Rows from block 2 of a small CTC audio transcriber, named by matrix and row number. Rows with one number belong to one channel. Each number is 500 + 50 x the weight over its row's rms, rounded and kept within 0 to 999. All counts start at 0. Numbers have three digits each.
After each channel's rows are labels from the 100 clips, of 14976, where the channel reaches its highest value: "top examples" is what is common among them. Only what is clearly more common there than usual is listed. The data: two synthetic voices taking turns or overlapping, over music, noise or silence.
# convs0: first width-7 conv (model.blocks.2.convs.0.weight, 128x128x7, each kernel summed), inputs 0-127
# convs1: second width-7 conv (model.blocks.2.convs.1.weight, 128x128x7, transposed, each kernel summed), outputs 0-127

convs0.63:495561391489550537513495518419554469481556459561390443491478506558511466505446541475550543520449503446474496501549524481475416522371553551584522538519557492426481556503559535550561555500521495538514523414440508584586450457508443455504511486429494470503572525490434538455475486480472491433464499414547405531537443431497520536629451571495503482473461577500462487510653445608501454521555
convs1.63:553415504459460518465483445463498433535533494453513561676470459465481472422497550529458491509526502483457434615504505419455580465569482465566502456441503442479458497568445526574490453426399533561574410458550449476559515482498482375438456463496504553462460492512540468653492512428482500520465505534474487499525436521483386440501550478535503529498484511419454523528407508565562488485479
top examples: reverberation; thin (high-pass)

convs0.104:494511487509383530524572466491533443469479471504388551513473539449524499479542414492467476583464497561466495512525482482481466540465489532559505572582524501517473495599490538439567505489586518572473501526452436476602498499509530449418509500572546628502404473511561489443457523510480553430508552587538398465564490608557472525510587453444551483567516510610585478459456550545448437465407
convs1.104:542414400586595390503518541448530496531472481474531390441539433505447414539477579464518432506541424497473529551486454533453434481563579543504465463536522527490515474447437508587575503562513522548519474491448489605442547536503423411519478565559490461476510519469390403427449540541488492476474455606526551523484541490517584477482451454432452479466554486430477492563505576449533567495516
top examples: background: everyday noise; deep voice

convs0.49:364513434576518409473443545541456539504484518558578552519449534464481462535479457505453501469464504419518505482468453468530409511403509468494520366448481465517447493465549443506517526511460549490545427487482523425505441390527535571437415553470453512594579504507514464498488488488495474521487558481437535519428452491505536410494527469443533547403323492429463505459473463500469418563576
convs1.49:559394599455516558573560516510542493565390487491467421511487481474509559543486493472497411522549518534441482512478554470484549495467551491449460524508529512463487396458471411457447619505522521514503487460533449525537565454528449422554586471373501527464512542552479555538447563528515577444524507473611558444507485508396522482512595544496386453619546465546488568489499563536489556480516
top examples: reverberation; music

convs0.48:531454461501515558497511536480521584463512522476527563427494510418479473439420510481451483519437520477468542394512480345536508529543448464405479543457467546498452437541583580479546478531557558443504466555613469474542448437562510486403473415432492478501475504478534540494557520492513512498446509574536431451536584446457435490386506641509555522510456468474478545516574505625448490459487
convs1.48:405464475543490574438598466599492383482471509476508491522465497430512519576487558475560598518483505510442485544514617486465464489502494513503561446548543510442463473490430497495472546500390480491558586476527540502490493500449439516588486544513551441427463476562504465444445597567494508548486557491570518451462486534535622466462526497577625541585490532489518484599478534405479485613501
top examples: background: everyday noise; electric buzz

convs0.37:488484487486522545474432597552518557392516542430555569460428443493580429518515474429532602502462533535606538447458531510508528471442462510573448465440510546561595525500580506519422483408395447453574442534452550477438467502468516538476465507459400429530552467414499547546468600444509491481459434479546534441501555471513503477569503433454553526430571499509549456552506500591529490510561
convs1.37:556537556565546465523486420456429453504470474556577497457483551472447509429492485472524497469521554435394595512502454477487465473591483474601537489539561489453490540482511541621542591511495529544414432371523479425508512519466562506491501459476480529474421519540424423432432440638536525451493465513486444520446453556539498570481453518524473448480556543490433517536608424514555430470449
top examples: second voice: none

convs0.3:491550511545506598490531617406492498538529589525461454608458429484505518538493542521524397578634556486452557467378473508429552521494515515512531537524445497472473531509519473523490469451481526388466503523493445553530498515540453475537535492537474519495442457431530400581553491448550534500399590468504536562525424532615461552477499510419512564463436458404493484508468407476469557512524
convs1.3:551502437440493524480507473472517529573564521523509497508528532515493461497438600604512495558566405561426520536631560520575508501514417422589519567460534423494540520503545673527418519538489492516499432499518498495490538510477498573403466507395520451479456559554472502526432466547484588461595494503467429438510569587496497455522496416518478526543487485495509440450556600460533473457505
top examples: second voice: none

convs0.74:617493592437501492487431500401536476483491502570528488630517445527478516519428550468511462543595517501504557501476590527445549508543477495649559410504399565485544538556410480571505540511591515492491497514463498479502597492451533500480534578478544512489564485516408541500490482434470479517480461524522488457478463476546463561494592542469539525496518472477526503564470496423692452469526
convs1.74:413466460633519540475475545512418490481594448500499627355518532431472469443504419621455454448460499519479465430516594505450493512597520493516537501569479511476531506477542517504495534477400484472515504489514554583581483531535450555540454473487517493493520552482538461509450464589536455508472460459563504524508554487525461415574575470491490552536514484510526549461614517466432535384403
top examples: second voice: none; background: none

convs0.41:487475550429480476544507491524472474581477508526460527456589588459474529499503478427418488500430427518489530479530442533525585534435501484528359539466463497522518514480492473597548488502544475422461523529407518494531517484519487549512431524506408511549457529459540519469436498474576591466434490484438469443508478478525496591663449463628457379511441577421501430487486612554488482512465
convs1.41:503550448523456563379558507486452458365415475596482564484472358559426471480522495522422557483519456459444409483398521449478525564544489570512503545502477469494495521484509477506465496469504464485434437502583463529435525555462543486535515520511575538536512475525536498489476499476477463515586517519449516657518527487424535504451443487382441404504599595522490489484575465517491523482567
top examples: child-like voice; first voice: child-like voice; second voice: child-like voice

convs0.59:464460558517382499551477572600494519462586472419541429578454523437496438473546458477459487535472581565529563521560472543520553507430484496522425500465557478537479544513567523487524552489475535492501517444463391513455456379464500437474499502465506496431566538563583574504504556469473493407420464500492472535477408543485452499526544422401434462471446536367453561482509481435502414568501
convs1.59:473487541419570416533452534459494460431458432476458530563538470561463584575541485445460486474483355551419508552553566496363469469505524487512456465532580488536554422486462547516467438517486640510476439652543613497489557477441500484471558464437553442529573496514448541502565485454446538541506487494499458577466487528511494537543484529549598546478556523480473491464516535564503475450516
top examples: clipping

convs0.65:526487551459482381521463470606502564361487486480498441599469532450467451529578486471472501494275496547509600497478544550591455499512490545486471553507518450538521498465560575517485469484543579481570471503513546512490502506563603452496486334558494508512483504544517548481466528421439543498441449558508506509525494524482479496542458537558474487524560491530536473422562569520509460497448
convs1.65:452554471510497539569552527455495596501582503425511483574495490552472505511442516500610523561442460484516497556507431536518439371540441419572559500559473542485516546514577456469506583550564465487574488482515463398478469514548417544452499419487463504490515526538520530569452599514543471481409598518527470510510496443511469504529513447534640509542501403487499494578494471485650492589480
top examples: reverberation; muffled (low-pass)

convs0.46:495522452493541527477582440514476546514433511551458483587491481512448534581552460410526509518591558530444590415488603507561449503507398527510510419570535559493523495537478559627567505483537449471537450493492425477406508492410542489436541562556522559425514459527524404470563513456517506552526530454453443617456471545544510519486561529426499474495562554457506453542496522433566393457458
convs1.46:583528497586527522541508443571532519452531470500544493439488614540628474432423457605488427432459458486567501466548479515502517599528493425562539551523462492519552510471522426455520524519507468496514495480496527455468465427430372519576500467437489589442441563431469501452471484631438466416468477556539518421486534494483563487420589503461451538527530479598522536503488510454466524463420
top examples: second voice: none

convs0.2:488475449465407622455467421425500426477508494541512431443494483493460490560491413544562592501488489530455458519512489472441521468406527483497477535487437484557445430482385431564431490547516517511584563496404535439455524469450491507484533506472484461483524566396501479496509526538545485424535508438509505380515594548411592502520424518499496386474461520386572473509483527515509587553554
convs1.2:394535542526464521505454549541497491447514554444528504500427561464581571497534502512594415462514579415510536511461511473492478493459451515486499516445451431495509454481449499462451491597479368516589473540481428558474437448495558508476533594474401567542534543547549578571549545490445434527552569502507580584419591442449528484462461449428475509557496500558530586508521443527608474464535
top examples: text has "car"

convs0.12:504550554496484443469427420454386514496522454522492467581535519545444371492584484524538562476556542441531543474473497554533540377525517502581476526461471524456513525459478543499435475617473492580436491545543541413574578501549517453504500531445516392515560545461435503567530446478542612462499562452584465573500488524533612512491480528532456537552534561393441519515505556435513508502466
convs1.12:456459556497495513481544524546497490528434508503510570503486474445446480531560409630478489452449477542481510512450590523475417421457516519572540450640524456464497482570553393467579536435465466397488475465429506472515530538586520621535561449495424439458541592519497519429486504502480522553467455573527512471478567345505456448550563446455457522531453519515482538523540444444477522547470
top examples: clipping

convs0.117:524569460466495432525482551559548460446459549567476410586567503437569591454498512492454528492489502407522450511525590536477453598528536416417576489505597533492471608469484470458501580557485479415444530518468519478477505529502471480471482542549441461551560524535483541443480517470409412560514545635503451532540420635598513497517470441490487491525502502478548533561459514495440412478517
convs1.117:442394504470480569593481463459513501491451478418496508445496507543537478598457489448434436573460544542455514564459488558592573471469482503445556526567513495517584406566492512536528526468558410497586488469510536576470477526486498504518518513453525517456560501488504514474514439555599601490519374420565541533373517533446535492459523509428482477556528537561486546394539553518635499541491
top examples: text has "car"

convs0.7:521503404471419587440483482509531552490561458519484509374494466541583518453539442478559455476591512540521343507459562504509463468462510488459491483526492577527576515488471497500517608426428490548504488472495529422571378510454413503476471469520547459514523408448482550486545533509503550451463417457532541444498558569455554491480592548476548532472564445404524468476489509615420529466455
convs1.7:406518489576430542557556495485531427493463534520514592392472485515438487442485521508525517565449498477498514397504458474546494470519497507527470514552597364562463491491528527498520607516455583443539506522543454612468577557495565475508524477511558536492534608499437491432464583479472476476476505528489475493507661529535402478546449439434508535482539569538509479528474539368567563530493
top examples: reverberation; music

convs0.33:348446448514583459489456579493598490540454500464511516495450492475498396505405450507565487574423487498486500490527459359565493501471554437500494511541518571420493472510462520433506565416457542468425409563531518453436449502412489477452479575553509479453388547526499503537481484507562612518513455599497412500506396551502535561545473546476568515477475529461466555527479481517528519473541
convs1.33:452478575449513562574516478447455562421572489526574522515470495522495619435561522496426476576585521505505468573487537406462506554493434556498477527431463496472534491441529491556495653527510472486628545428520535496471507511512460487512497450482490503562638513555568571498582504513526519510544489458568534524467571534557529596457505557615421517578501500511578475535467453529459513585498
top examples: reverberation; music

convs0.83:540495572439418581472451480482544500531466494478447547606518470534493445545526513480504502513675469572443588589524595502505493547465528520519490545532475545477495465410523557624546530470516408537582468512405476543505537516511529455487543526446506554472447490498527398477391478497493497438428547418500533543533497494527565477526441491461483492386550457417502441504551479494540535597574
convs1.83:486552447632517558510516521542480525522556541531559547481462592493595544573510552516553428488500443492600454506500489469418624569483534557532573456447558509579487535541530520500526518492479488459448560555518612573489489498451610548519572522477533496511480532473422514454539487526515513460604521494448439551518466476497500514515474469506512633542456602489523507496471560336467434449489
top examples: second voice: none

convs0.106:499488592562526550581434461517488471518511474508492530524512451526524399485506525470494541496576514425547590409516474498578574522493589529582494413559536519545569518468520532596573496487536474472450467520456566518472465581523535503571572519514634589511519462491513540486551515481462530512499453554557471560616502481522475557544540441435589552466546430521589506492431613477572522522394
convs1.106:519523466447508573530487549516535470473486446501468538424410527490400473471458536451432422464467461462448420502390435496479435493480381486533521482450447514461390437450495470546435503476494555553544556444536470447475452453537584409501501479500382553411379439497465458468471497410569485476489469520533500501452465519511477486497400563524442485559481500502514484535544465364482502424411
top examples: clipping

convs0.103:500484448435465494492550500457516460503504560565439486457477575461459493479518515553431477505426511497505331482480491515626439529438545527460492515502554375521467541526477476516538537457543461514533579478487482481568447550491465478429439386518528413554469521610531584420394471519428582460472526468415499465550471527447522527528499476535456406488431486463510500422505492618429468454452
convs1.103:449523511457490479482497476448494464445468503410505476522442532473456596486468469442446438482404451520457428416479553484413546490560470411586480492569487529419469541591478504442511569502388540497505447462518500457500529433475397488532519431492463544437514502418535494539485567531483392495492497523528429538467460434526456491618569533449502522569431427527502541531456339427444481516460
top examples: reverberation; muffled (low-pass)

convs0.60:500501556559531452395560553511408446475486571449500436488488557418541511704534498525462468441393442544540502426557556542581513493466487544492451444408510433482432464492522515567474536574520446470515446520426526640521577498600505529459533449504507520490494470472531520483411500452508472436480453500537399519485536499482527507511526445453434488478504460505523596494507485552546515424533
convs1.60:509579398478541494473465458507453567499481541600470554532408451505505571453529495486535503537480484441484493459502525530500533543563390476506488466506521458390498591516479414514403485500493415501432478461452558428469459491577365517571472464534471519362509471566447481535462472480493364515577522530440432457434560454479482493516553486535490549599517511522480573574512465444524477530585
top examples: child-like voice

convs0.125:418542479532583565595482414557572471463477590521507546596508433455612562473486584462522531581509423501464585582459576481482539509511492501469499539495443562539577537465498514496540463506512504380587514575527482501567499494509565491538503491515479543380479474483456440453559426465513475510399522593530558510511494597517525453444480449511488417558572574500476481469485545484559545420490
convs1.125:550478543431473546467439472402510532474428511554536474402475552435408525400466449504434373550482501492458399451435552482424538519575547487535482493502546440454448489566452430470576476519485469481555560456464490417521557420506513434487499579433509479549519488489572454493553450463524437491585485463534485512531528484486426509400533512469494534540429485453507547609557461498367440478529
top examples: clipping

convs0.73:579433444519432609474421482481475529487595513418487552512429491486516473495458485486534584463514497489478472465477526557496488439474421580658474582487472433445443585509539471545547491570419556479503533506460482505526509486490570450487552464482578520534525543507465545533535493458564584446437474500387387460544451459485476615618481608429489478468498462448501507496532512584500503492524
convs1.73:470479508386577511491468531549484547452419461540464542444434448596434578504536577562511566550523515527506513554505509528479540483535539463525513385557509523546519428596541522568427543457545511556500499518478541487533447542569396574457509528619557444536502497547525510430543480467440466526521520481474505472510489510508435493472511517490630601547525493508462457572546552480610450347468
top examples: second voice: none